A small image captioner, trained from scratch: encoder arch vit, trained on made-up waving flags.
Rows from block 2 of the image encoder of a small image captioner, named by matrix and row number. Rows with one number belong to one neuron. Each number is 128 + 24 x the weight over its row's rms, rounded and kept within 0 to 255. All counts start at 0. Numbers have three digits each.
After each neuron's rows are labels from the 100 images, of 14976, where the neuron reaches its highest value: "patch colour" is the nearest of a few named colours to the mean colour under the peak. Only what is clearly more common there than usual is listed. The data: made-up waving flags.
# fc1: MLP up (encoder.blocks.2.mlp.fc1.weight, 768x128), inputs 0-127
# fc2: MLP down (encoder.blocks.2.mlp.fc2.weight, 128x768, transposed), outputs 0-127

fc1.15:147111118073115116153142095079117169118149143159127107111144098132085129162186154158140163117148157109140189163107107139130119170111116116155095145126119076145141131134132124131087141151111131128103143087157088119114090112118125135173153135157091137116110165124114145124109110132095131101117134131106142141099129094102127098105136135126118128079156134105155149160120161107135088099124
fc2.15:127097168140137121119103152115105090111139132122146162113120132082170123084105093162154094169170123154163106103132182116118112139176128119142133137115146149135077150165132171162114144113161118124166134088106154098107128138124104125118112157080134128144129125141122122109189092096157122150134116164140133122112120164106121163133153113129155112125148093152107138159132105096121110148142
patch colour: green

fc1.289:153107154135135128150165089123120121179153130144161137140127150099144155119139137117142119113114116131116153127128163120129124124111102129097059112101145088157125093136135154134144180103096106137131132119152145129103106120110089122105137125119121111158133123132113095142085141099095109106124136122136125154127144114105164182182125104135145077153112044166147142100152107126087107095107
fc2.289:166127108127122148142131106121151121143130143155150101179093141120150093150151098167139130130135126111143104137110118131114179153160135115148172155102147146086122164089124057125102118141107128111144132125066129131134122104117151111148126138124086137128127097087104151165094130160102106136103118141104127095113134163147123152150130135114077116114121130086151200099095128144126107125099
patch colour: yellow; pink

fc1.494:136130139125143145124126156138141161084120125127133137099135144119162152169121118135151135115083107124122164155213097088083138124097102133110162132086105139111119126153148112118127156135129145125158146136085139116150122141130135100159107149146104128147097130136143105110104178114154130091120154143134099142160138073127143100144125185132116109129093108152151093123110095157121120054125
fc2.494:139110092108118105154117138126112125161148152104128158127186142087147138155121149166130150137134177127113131139102117168128128158131130131109105134149147094093135114092090143122114116099143085141105178164127131131117125127084106155140106124115165164062116163095147157147105147164101154172152152112133141116130093144138109174145161097098098140156103144092104147131114142119113122147138
patch colour: brown

fc1.283:115144149087119140123118099110097133112128092130138128144172127147116159151131118103130178142099088102110127072101084141099105097097104109109106121119140122135085146132181102114106127122140105140135122120139167181137158147107091114130113108158120148163099108138124139130139141103107141153124155118131143121140142099131104064108144116166123142161105132118093122104138088065096094164142
fc2.283:174105161154111145172110146178133119103145132136147135086123157136108116106127100102103154128138137145166142118170136121143148138136136134139129126088153165108147140099161204126117187138129161142116086169109110087103112122152126106160138156114138116119146125111108128180104149139097132079147082131107062128100116129108123127140121140122118144110147119118116162102127124151107106156108
patch colour: grey

fc1.142:147095110097137110118118150139109113103155103108153107128111107169162109120113118116132129133112154156143101098127125125133094159130141155122124142107167108096105120144126168162118085120126182106141077139141105133130124112155147095142074141131110068106123110160109123123115137097150143133097106055088151082127104108100094157119130138133153125116114116073163071131117144128118119124108
fc2.142:110120170093151104147147095109129144121116151171104138127107110147130114136122111099147108152115144124134104106131124169112128149124123129133131106137142179143190121101153119119101156148103094174143117110154125073118104182142117153135111100116142163167119117148098156113122137122151121076118105139141119148123162134129159123128128095159107094111158131148125136083090099049169114127138
patch colour: pink

fc1.176:110097185118144136084108144119122118108163125126150121144146096109085144115107143121113113108166167163130106152128129125142101124103144143136146119120115183136167148131111138103150122146164123158099162122121127146182114128100063126130125103101087126119121081121104162174123134104117147115157155145152097121089113149119136124118104171124075122113107113084139122125178134111122137169159
fc2.176:152154124091098160105116135149126115151149145102135123189153135145152141156143156120120107100088128079141117113137115128102137140111068144129121130147105129150102153115165118126125149110149126136142145108121147109150137172183133155134098107159115110118128097124166139132167092162219108147132117114133126173106077158114142136126104160158127114129136123126133167136097119101112095154143
patch colour: pink; white

fc1.666:096125137101126158143143171119109140131180086140137141083111103120113163092152140134151166162118156068119144130139173106107139133060155067152094121123151127112081138095127114148091126146114126153103116129117101126124137145148115124156131111129111073132137108117118105125123104147118146135186119143114169132101164139115155131169128159120142084126108121141102115130146088109136108123124
fc2.666:109119129144095123112111133122156166166140170128126096135161119096113134134171145132151114123127124145100106117102120130148092074128109115138172195102148138112140127138114064089135130131128162113168107116093069129118146108096162126131144121112122140130151116126136115113121153140072122117108077120135076116100158141118132134139124113165135165129140123130162112086128188153125106161130
patch colour: yellow; orange

fc1.154:111139150124128136160120184167156144142091106156103112132110134163112123149112108130135123128113149137163095144137152100112142100068103117141109135151159111138129146140142146122121147141149120138108137163141101161143157184150132119095121120074132107114085149091123163124097142116114187126139130147129170094111141115108122093117115073162112170144094127116064115118132079124133119135113
fc2.154:125112127102156099151138092104126099129133138108150155135153130136100101090140120120121149141150149124126121084152117095103136111121130142193164110106152132143114168119135162124115098119137107097128105149160142106140132059147128117126169145097110085114107094128133161112182130152101134117130155090127163140150161105135149148124140103126159128122140165117127079080125187135170107123088
patch colour: blue

fc1.256:152184130098126180106158123167123122101124114110158147073177093118112127105125146143157148101189125152139087160084150134115135158118112122117117098138146100148152131144142118150112116144125151102084142146120113136145133136130079140137120148135168125119180129083182103119104141151129158133128150130113085150140076118125117108162123097126127098137128155136117129134146145154153092124093
fc2.256:151123151155124147154097112090153118095138136153102160135113095101126150122144142116132109152137160138115136130114164117119095147141125102128132101089115108128150098095071081107155146134115146112127106086120132133132129086173127129103122075143138145123074138173136108116152132137130149170152122151153181141119095099120108124122140128117169126123193133140123101152085117077141116178125
patch colour: orange

fc1.213:142064098164100159151100106093154124157167155105104131125110153143124139121106125119153114121103118105123121160099169125162113155148110137151126114146088118117151151114139129109129126103162147066121117123148123100159115162130147104139118143141127130127093164127113173135157134121085144178164132155113128107109123106136156105115145168119119109149197104080158127157129121118108082146103
fc2.213:085156086130150151165117135132140121102109112169122141153153125149132121134131105110104096169135124121123128130145114174122112082089137105079157103124160153097147136130169153103107132105149121156154066135183148140089153174133126123170122120168109107152174151134110134122102106108118129140117132101112084091106131118155108137142128108108123103086139076134134131140125176109125126112138
patch colour: purple

fc1.728:103134116094174165125159132133112119143131099154112152096138138113132186158101149124142163138115106127130138184179136140117139116101118160138115115115109135124128112146089112162113127132136127084174160092165093095150120167132145090165108143119083142103151143096132192118085136089111127114140077102120148170133168115151145128124119087122110121121103144129131114147108113119132148133144
fc2.728:129133108162112114109090075121127149081157131099133183118103112155140107129153123158160151086136124149129180107109097151131151141124093173098128123105148101114070151127124139112110065122088113169105150145108141135120137115144182134131153129133145115170101122106125123120185153150120125128134113151106178117124104139124113128110159139125147131118139084120132162127173128100155122147123
patch colour: orange

fc1.431:072096127127135118139129132143119142115134134148111142093151182120127142127101065118152131110154078083141174142099117129099144163134103143140132147121176130122133137170124145152114141111131115141137123164136174147110180122117112115076103150133119142109138169090079144105107096104116060116101150126124121140080106100111075120133132141128130113120118136099128125166125137122109095145123
fc2.431:121121165168139127128107147166138142084105131136133081148116181122124125128129132135145132127172140148084149111143109115124123110096169059123151104142105149170120140191118127085076142136144124133138111141091115129099118114142130110135142104091120139209119161138129115088122119125122136115133124136113166131146129131125156115165135098100135127114134148091143123159177100173092123113136
patch colour: yellow

fc1.585:119124107112117118129129107138148101102173142122166138082129037146114114107105078181170128065161120101140122144105149130148152091171141146142111153142117107156137127119131144124098132105158126143133125154106129149122118161151118137098123144099141144159124095142115123140154115130116144169112148080118130130144124116129104126136095107098104142120146115084115167157099159148096094158155
fc2.585:129100096138115109165122102124120121093142133106128107135100149153127121129167138140173165144115166130122081150147096128092131104117139175114151094109154114162120118114128139075087135135090112109174101154172120149126141139111117130138090116166127124121136161145157121124105114080136103120096119134135086150114106087133140120105094110104101101153194131139062133154139100129101127128138
patch colour: green; purple

fc1.367:116137159121111122103121111119157069123107094116111129073130125119107169080128150123145119136139169115127178138147127118111112100135100118148135111091130090104096118125098112111105113110112159076101136143136161145169087125122158123112131094175120133118106134133149109115114104107142123149131132140140129097138136140116153141135127116179091075102088176062107145156153107117089143138111
fc2.367:150121164141132140094126126125081100117142161097150143147105104149106091146111123143110162151145128180088131132139163132141118131113133144137146100101132195144114143139149144105131116058126134153152184128092094131132144158124098141116134111108092136154127175106117127152169158135160135146121113123127112204161136110153143119085133145104098142140109139135159113127141098155097147107133
patch colour: cyan

fc1.115:137123149156156136182151117122153152126143131114095124120112113147126105141111149131158139114085125086152147097122137185166086083165139179174137119161132103105103115103134103136161131128114117137124138131152172147138122122130174129083121102172134121170074158169100166109125144134162166140151140141125124152154107131115160112112110109132129166118119148149105140134122122076101140116109
fc2.115:110161154115190170137068149119096118128115130106101152125087116103112110153152137119096109140109173133124083134102167154087127144104168104095122129133134106098121132124141113132113126150143127135119083155099154097131138116148109141164129117157103136123103128144165129127137140106085117124135096104160128143100132144142163125093135132128142082126055152121177129145133116157135071128145
patch colour: grey

fc1.379:114120115160123146117139092149121155160107107117085122169109103090076160132148113170111155130143104102178139095101152153114138123112139129148119142151142118150093091086100121106117134102133158113134114156132086142145079116158117157073126120110146168154135156121123157129094127138130128134173112123133140124153147145084132131098118115120104097115116097101122174137113137133052142127104
fc2.379:131086119138113132128158133123148105102151160140140111148132120117141100154114157148184107114112105209111132131114123066096167140148103113110184113138155153125125155138142130122111165118110116120151159106154094141142134128132122116179136132171103126086123109103107147095082152112122113111114126116122146157137104178133136132140109127135140147115137175141171139097145137115171134143187
patch colour: blue

fc1.495:115127152167145121089155092126145176133145147103139129112149147136133118162123149169158154106135121111138122113122122159083132114065095138130137125109102157152127122117162146126133099119113132117077141093134155121073172115155088134149155091162146099136151130167089156104164152105112119123091138184145092195119113120173102124157125126137113124107107113143123138136112125113125129144109
fc2.495:147108152128096137152109141101168136153119164153104079154135164127122123116116107124126164143073132154088159136122152125119137112151137101114139129146151133149145129091098129107100126105081103119148153128146089119166087159091167140102097166119164144110113098132162114159137161112142142135127155062171117104126118122108154109095142110117136180113104158135117094097131107110114121095111
patch colour: pink

fc1.33:170136131124094105117126145157152143121142134160143134143101110131148156167085118125105127092101087142126107128107153112140178146122131162124095150132128112142106142096098090136111091123099112110095168149156128108132144155085150148123134066132148082116102082177139129176154116143108136135126144142115159137154172109126141158154133123113108149109066128111130105121149169105100116104109
fc2.33:110147080154146159110142117117138095128088079194124140116156156111118109109136119108162129127124158124112119129128117138153145099154136141131113110112123093091141137144111171118118140120129137161101112136059123142165113107180130126081113163156120181119134124149144113143127146106128124124138123117126119127117130122098098076089062148134141165137188122115096137150167124129136127169126
patch colour: brown

fc1.741:148154155137105146140134157128130102114135097078149134118127112116149122065129117120142131109100122100176114138088124125142143151131109128159100132103107189155113101129137120127142125090150135152084087150102155116109125121114086088186135155139135107136136165127159140120115140123173107096178121145068121078117140124102142123145119149169104140116113147098119161132106141130136082164144
fc2.741:143177140123116140119126121092131110138106131148145191138128150163117130103142136126134071131151142134107130124088149104122100114136114120117122144100134106072133101100122134083101133163150122097191151104141116127120168150097093173104152140153134102107091123073118111149138147153094108129124166120156136089144136128115087144084172121116116145132175103117112156126131118124123129090097
patch colour: yellow

fc1.314:149143105136123157145094141162128127081135151129151125118130178125142106110120117104115108119100098168096105098153136163117167134109132134121154155158118151124222143121110143145091148138112131179131087141160147087175126148140122118106089139104132137160117112103151139142143104145151140114121075108133162126112147137172155124133115089119134136143150131123193158118165141120133120143126
fc2.314:118114123119139053153148083098130119123140126111106108140134134130128138144112168139140164114124103102159152087102104092121079132111133123121110118097101153133101074085121148179160126155155131093145124143126144152115145140111160129130172127176077109167183141138129150143116121104135135149132123149123142114144090126145160127156140110168150135142097106151111109140110071125125088109138
patch colour: orange

fc1.651:123107100118177125146144133135124149109114112144104153086110154119100109157157091137142119135111086122151157139109120136140139116108133123142127128145135119185087142073062140115155142197096151142133172127145130130132187091135131143154137125141089157160094106154110130130145101092170139071157098139136180118148105137135140124116099124132145171117145141124132105136137130119110152132113
fc2.651:184140131111166133133167168136130119096125088106157093121160082138130157158101073120118138137114120128105124114129125150129113141095157094104114104132150102130139082116081154153102058126102123138121127124135113108102120134080104111125147146139166123154141157129176157125122162130108117146162109117164116101130128152151106135152100109135137157145104155172111122140111126089156128114078
patch colour: purple; blue

fc1.539:162121104135150124108111163093130136126123130132176081128169109125082077145110130097079094136098165113119106163099130116139138123142122126187120136069123109142126130174124171155132152118126106129110154151135172158121140151142112160092119111086101107154135139140096167115173093135125146135123086120142142155141154130155125121114162071103121119096141130139119121139111149114107110132139
fc2.539:123141123159122147127124118147098145124207101122091153169106117133109097161109157150159089153100172144138141104104156123132122140131155107167124141133099154143131109095158151112114112143150130115137133159144115167075087134099135124115136128169140138135138097156118135127079135114126151117105132138130123169107185164154166156107158134130147104126152106084144129123150132086145093097158
patch colour: orange; yellow

fc1.668:152140103113120141105109143088146133121101133098143135146101137177088130164144127149121105124133157154106127114122085109137144140151113103131141150096127100103117121155160172120102158118080105095157162125138130135167133091125145073140137146141143078113131112167137145127128125131142150078104159208150136100109152152140105154139131108127120178156143136123104107120158121122166101116082
fc2.668:103127134118067109120141120094116142125112167145118091116143086118154142081179148151118105079097116168134167152121152122146142144145139118137123171141103118181117124139110134134135111123093132103072097095122130123090109130131133131126141118120107098123126113132160124153137140142124085148166164069109107092142090116147166135130106142088171096140136117116169132147118150119101118099158
patch colour: brown

fc1.427:108121153086110120168119133132105174135130153132130109150164199118147150135143109143129093198103117117165113140119118094124114138118146146158124093100081129141117105133140143186173156147113136163155172132159101117151150108121154136142121130149129108137094148098121153130099145149112148132128113182134134088128100068116111138158146122130120141150136100107107105092151162137122122104118
fc2.427:193130151172160162109140126130157150143146105112156119139144106103109077116112125120091104107140128163113146096084126126106115100138139164106119150145131126168095121135098139145088106109122111143131101124117118125128126154125112131103123147132091139099099131160183133107140087122147174128131174102134129112126149120124133138134149115159135096149123154186096093194144115073105141146144
patch colour: brown

fc1.226:083142117150135094123156129145172108105143100115202145129122131176148099109115096144081113154146124130115084110128111170132144129105122143146133100091138153154169147132131166126161092121133120124141104144157125116118126131139125163132188158089117117156128114122121164108156151083159114156145084108101111155129153142136161129142125150100128160124129103084109109099123123090153103148107
fc2.226:137091113144141122095105152122138137095141143145088163124086126075085147159114171123138104067132147155125146115134131118142136135149152132069135137142119161091089124067139122158142155133171106126125138134143136105129132111148149116129088159153121096146150135142133115154087094172117185128119161133112131125126122121126110069081140115150114133113117101172123152145124109104143139140158
patch colour: pink; orange

fc1.91:157139161158165137123126134129099141139123148151174158139126110130127120092158152162166152108141177161155129107133116116144185109124115119109142123142076116128134100106151132098172102110111122154120140121112137119068132134161111097115113104096134143112113137147133106122142158075122122120136145138120146130086103094135097151150095125122202098132058125134120146157163101122127100147126
fc2.91:171127114124095123146153142140126164115110092116100103118101123095150137153137125110093141132108144075116126137131136125129098138082138172154134112114134090117109141083124074137095145109145131109157164107107114171129154127103169157134127109183074152117181097109133112139167140112141140125095138111118170162142093142080116108126117119146109104179156131125143148099126159119115128104117
patch colour: pink; purple

fc1.303:132133144092129154103135123128165094147075150125083141133158121115108152110153155098110160092177113146120102151156093121113105083143131107156135115148131111124112126166099117100156118127115105135110181121102134123169150110071120120103125125142107111095109127076153111172169160130115155109114108097134120137118154122136091154157109157097161093136110107165105108152116106122099124129099
fc2.303:126170103141108133117118106140143123146197123132117137116134160128140125115104057120116148134128150106135079121103117105151090149155153155127106153080171130129117118141141119129122126098166135114159118099180135120148116141143140152136068111107151112116140130169111135161079130131102106143170128181128101125159139186090139129095155156127104137109120124121120097147146100140154092145146
patch colour: grey

fc1.529:093099149134141148122126161125129070136142154114134158138145100100163154165103107127113123116188120092124177144119112182174112126162131114147098172098141132149102173108121133136124119177109128127125148132089124105140154139154115120133157151094129146138152152157110135113121114121148164169123130101139134108125128142136173118116147122106110146089122124155133120129094197105135085167102
fc2.529:111146130137144123198127104127127149148134134111150105163115139148120129163154172132112117137105154145133102107127155084127106170077101156123157129104128133144154096071158150111128134106106131093161090136095128148139175109121105146128088130112144094139100087082122103152121136120106131154093160117117104122108162141161121109114113190118156114141103135145156125108136084129108159100144
patch colour: green

fc1.469:103114136174153061163102106125151116092103082164077147099116117106148144157142117166117151127131111118090122130109162149101113104145132167139132135121099126118163122129153114140105126152129099084121149105112131144113146097172124159136081157113129121141093146098126117091140150124142147089091122100106149117144121096170158109128115171149112142121116071126118122115139125171139108155153
fc2.469:142131094091148136143121147138148138130146158116106148133146131145153160136136113117127152096089152105174118142128126129133153110130136085121151145120111098115147171143130131121118104147089106150116092125126128115114154116096084138091130090111090165159107131112139131206086149127082121182172154126112083082106152123123144140161104101137078132141151141128089151125156096134142156126103
patch colour: blue

fc1.424:144126136106148100107108124159123110122115109095105118156154111154164138162131105086149166143118107150110110133132164116116144197103153145200126170120115112165135140112166123125146150161127134154124139095117131075125128158116107105103140163123162135101131121092093128133160135116159133143135116110106180123136096138096129141123129143150149131148091112179139141075083129140151115148095
fc2.424:151116145142102149116133140152088139121097126177150116154105143085147111102079132184130150129069103101139153177104107072100138117119154145146121124101142121149155106151125154117117135161144103108115119108159145145128178175088149111104120113151116078119137133113163117124122154154071123120114148114168130148124126159109110116100112137143122152064151139133138138132142145117109122151144
patch colour: orange

fc1.475:107131099115119121098178073092150115115153184141156130120136128114092080096100148140137126142094086129104108124170136140119132117154136113146134108153144176128135137192157159160114141142118133166084149124123123149106096139108192131136140121130115112128123099138130135137116152130136122122172112147118163121156129096064166107170117124142092137079129128135151122159133159119115141139134
fc2.475:126112102114140144114101143163118117147125128145129129132105092103172124124134149142081107119100130118119090110128141140117171096158111122109097126126073155144127110085105076091161153094140162097170115142163150111153105112118106112119121110126134100163160118084138126093113106090122150105128114140113126125166179143087141143096139147149093104164128150088109115130137161145163179134114
patch colour: brown

fc1.398:140164110170172098123100130153148131110125100129128090138178183111113137124168126119110101091140167114130144092116137142182156118155132130112079153134123133142088119122098129151113132159138139168163130147118115093094129126112103140132135098121123102140114136109117173146160084103141134157110155134145118159085128124078092095122124120138125140110099122152108054117150149109123140135152
fc2.398:122159142133104152125132124171092133111135101160141132163102128104127132140127135168153099124129098117124145087170118153117103108128149130184124083184117104114111111133098134099133162137132138098129113128094071130113136173127142109132130130115150171137130138118143177123115141129123113143128119107133117148136120109131145162097124098158166072070122185133114194124097102117144142095102
patch colour: green

fc1.117:127111117109159141108154124143095072110157124143125112161100122179108095125152101118092128149138078143097164073095136138148120105106106135134131123171150157137124127133113162142138145121099095155117141092161115131125162133124113058131114150152126116125134090122126125138097144133133120144165113126120116114123124117120124146175164109172147150144156112127074160157132081148123154171168
fc2.117:108100131156132146136107136104112150193124106115139171120140141090103080149112148130142098104189172136173083157147112144124125153113136136142098138110129116122123118113137129147103140143103181138109146157120144099133079101086127127121131094133142144138156127076104170149168097150151104079117134137129111127121131102124158144141122145147146120136108152122176072112090125116115139155147
patch colour: yellow

fc1.612:107101143080138136142125127091146141098153109123175115143118117109174137142144095113145114124117130156153152139145096115129085175088123128154090086145106151103144115156126151128119136138154140115155144158102160132083105137113127137149158121061134163138160137116137167142081137123109099114139155124122107120098119139108107084150170123184171140156079110113126123124106136108146114146163
fc2.612:165093141091119101149169114145151126129113154148073161102121120099160135152162175135147101112094101091180108114144119147126119123098163162132105152123157095126108175120152126118150160139122076132146108123130144119149150152094130161130079104139136119120096121166184167149148138096136137147106133082115127138150123097122114159156117132155117129127111154084142132102113117102106128117129
patch colour: grey

fc1.151:127151152118115156133156157154182115084128136108141166122126062133123107138106097145140093130163122125103146159168101146153144123146103100117174116107107087154082084158158144140155133178099143137109130139147121160141130134122129129184149132118149132156100123098118156154132129139145138104171149123106159126128169141155122128155146070151098108125116112122146138102162121153109153128101
fc2.151:151102131126155164122118138139107114118150132112090091063131144130148138091080149158160120101111139142165115121162177138105117060097133146099132113109090131141155112140120106122081103133098156157129142159082115124076182103113173129107109131116129130137139139090129132099122118108131112097136126174117124106114144151109156157132148117147101111121149163126111158130145116088132101130103
patch colour: blue

fc1.571:143090154143137118080100100118106116145103167163165152136143158120144178113131092063145078104120126133132118113106151127103088154133158135124133124132100140117084116135122193139131111166108099097143121142100117127120159137113109129129145114129117101121128069105140148139180133124166172114137141144139115105130162133123117135166171142141088126154143177141102115136144103142095131119103
fc2.571:143120105153085096143117158093142144115141110111156129114103144155108133147156123167136185136133129125141157131132093098133154143127123143122096139163153110171112180138110118092080148163127103096094097080162160147154131106118101125120149136127169135104159131136138109133113105113154094104102097131126151138114100152090132118107096109123130133102133054099127137132100163111158083119126
patch colour: orange

fc1.227:107106145127137144122099127155137126102082154169128142117139111123090126141137132176143112126107095128121158098096103145111133074075149119095126111072177102131123154111095160103137144123121148143152141146155140156140141139117142127183153141130105132169100106082121146123180071129137158114108133124146129099141174149134144136114120149144117146074134124105151102102105166144102150105123
fc2.227:118150152163122132127145167078091143146113141066133097160093124141078177140150099130122167170160142167124167172133137135144094153174128135134153141122132152146113117143148143134095091137115147133166125124098178109141121137101113158113111124138147155110106159156160096153099138142129102113133130115099133139141119133153124130126115105136069144152143181119112126148122091101105103144143
patch colour: purple

fc1.746:104137106132182097129159135116148109133199104176131125104159154164160107112106141144167143106132108134175143091116142141150143162134114122154138133143113105144137116127151106175123182135112094141100163134121095158144137110130138128131107183092134087137095111101136125150084098140107121114174092149135135135110145098102187096130159139111124156143124139158106120137128144114118130113130
fc2.746:114129134119108136128133074151113104130081139106092108124070137133106185132111106113167124125169110126155102117123114125104158089116129110163114126113128154143150166131163140155186118130108151153149107096103100133136102142136101121092194135113149129162147113079065152168133111120119089115141148137134114173124117134125101149121120126141106105126110126090160179139146126130119124142144
patch colour: yellow; orange

fc1.198:105115142115145120193138083126120082148122114151123107109156146146108129128119072084134151112137170152108152109102143136135160151069132112109141168140153122141112152139095152098116127161123120106146134117140156091143142123160172110152160126126104115123131140102163133079140137130121175127105148119077092101152074143119133120128143157108146162133146127105134108074137127114159105141160
fc2.198:143148161127156138102137163118144138117140151145188129134130109124147128127140150142178105144103121137108099131148091090101168087153082082109149118133117148127131110091182120111100122091109137128122143131141089163137097115139095102142101156106126126127131137117139143185091150167115113082141150147147108188101154109158144136094137120162109103098099123128136107174141118134139118132093
patch colour: brown

fc1.225:079129119120155144170149155098101123142139168115135128161104140108144161149132145172128107179105097112132096098096097092128115151146100140132143179115135119138156099134129127118191143118090114118114141110107121107096082164125144145128162160138121113168122111106130114116062145114109128129132131143117163160113097131101083183148125118070133108164112105133116116135124109108140131121127
fc2.225:173156118129100117163143146150157120130128084118106145132130114142118101106131132074132104086133134137076102127170137143112103126161143096143115122127079162096133156131154134130114078128142149173127095174115112141177146132135105104145181152117090154150175123135158120114135102097116102130156136053129141122140108135139120117139152095150157107128140171117128136151102104135142151115120
patch colour: brown

fc1.444:145150130108121136127097117114152134125146155153133114124184143147167113131150126115109138120091124157107158146160145146128129115191129156134172097077102167127152122114105111079156164078083134103120126149099126110154101121137096127144198131116154120152128167121093136143116141147122165107113164148104156169138156170105123083131127107137116144128133114111127118151122081151100129121120
fc2.444:116122147135129140084134174127095146136126117116145145144151123145105100107151154125142131111118179115127098138135127113162095134141121156085110142165134128090166117123132160123126115167119146144124136170087146096105127124119141140142098119084169086134118112162144099101161127112100106118165071142149128095134131067157107139101143145075168148165111123149088098119116144099099117158151
patch colour: purple

fc1.657:125142154101100112125133152099145147103130134170136137112121102107149133167129125126153107089106155118122098206116104095157144132144140124158103136086141113129125148178101130121127120129145110125120158153162143111097081075093126122083139144136144116129116142114151125133152151143120127119116130109106147143133119060074074144106138165125128094160127157142143107101173095152118142086124
fc2.657:130100099103106102198111103156152177130128128150145122120072120172092116144100121115162110147131130132116149089135140129109126070121125141112166129096091139109143146133144170166153101143134142107118148116116126153131152127120123111174122115089129120076188125158116132084113124135140158119088137133136110151153143124149142065139117118114142091133110157107144157168109132125143138139105
patch colour: cyan

fc1.691:139135128184145119143176170101137107117144174122124124128124150129122135125076103077106084109143127138171199098158110103125147156135118145118136113161098099153120160114112158153168148157112130127140115128156128134145136162143133089109126090148107131120123101122189113128173178174137155122114109108171127143100151101122120106096098127132124133166112115145110123134131141134122095133114
fc2.691:130133126107127136140151136119083180160156100108099110131115140139130100136168152156131128121138095110087113128104155132111173117132149148124131168115131071094139112129116092125116098088130098122106191107129159113120130142112140130085169140159207134079175097096128160118121093105150102129128115142113093091159108127095160121095126117119141094128099136122125132134129139114129128133145
patch colour: grey

fc1.535:083126112139162128094145136116139142120164125133188145147116134138147106161131117116139080172126123158118106141104140143126176153150155134158135135096139126106108142132142149107138098154116139176144149169108123142140094140154162139106161212093140116131148126162145137150115155129095144105125102098121095164120145148127136155123128175141153073147150085129140122149115120086143111146100
fc2.535:103124152129132120124118135104156094145134145172129124130130133138157181115119151087129138105133114124151140129106123154146097140127099128150098161125110172160148119112137100070139096129158144099135101132111139078086148119130144126156101158150154119173101103113112140103094142144124169126143144183151117105128175150147138130179158150143099123079139161124186173115120150134111128160145
patch colour: pink

fc1.574:153088169152119160104142135114106109114133066140131085138148136183109118133095070137129129143138134141118145120124187138129112157079128108140107160098126132125127065097124116127123146115125146098109139125083126114158128105125094137119081134103104124158114124140120147099151107116140135082147116117110125111118129097104078097126170129127166084105110142110099115152098100142140087110136
fc2.574:115132125139148135156169132161105169153082141121109104077090168110117118135077136089135123127168112162150141136152067113117139140096107156157166134135118195160163123119102136128144126129117112123146125119146130156138150155117139119118113156113136082124136135112102105158134100148105114120106125087106130132144113130115142113099145105139135162181162080101156143106094125148124103167100
patch colour: green

fc1.646:158172135098155101140108163144163125120100093117127107117106150143083138117122111088110096136142121129082145163126142112164150170137103072125136114111190118106100079098137104131149136083113140133129156102143111103138172175122133117143127115122106139160175160140135123123145128102141073083092145123107129136125141119094113109133132111139140153127119127171133137134086130087153108154122
fc2.646:129129100130110108127121156148058162138141124145137173094122152123135115140096128172149122133136099108129126114145130138065113141125152146089119153136105116101113167129129144112107132095094096190095107103140118157143145088161152128130126131123111140090129142081133139101131117125120132123120087156142173098118146151160097159153129139097124148162132123150112117085138192166094104139115
patch colour: green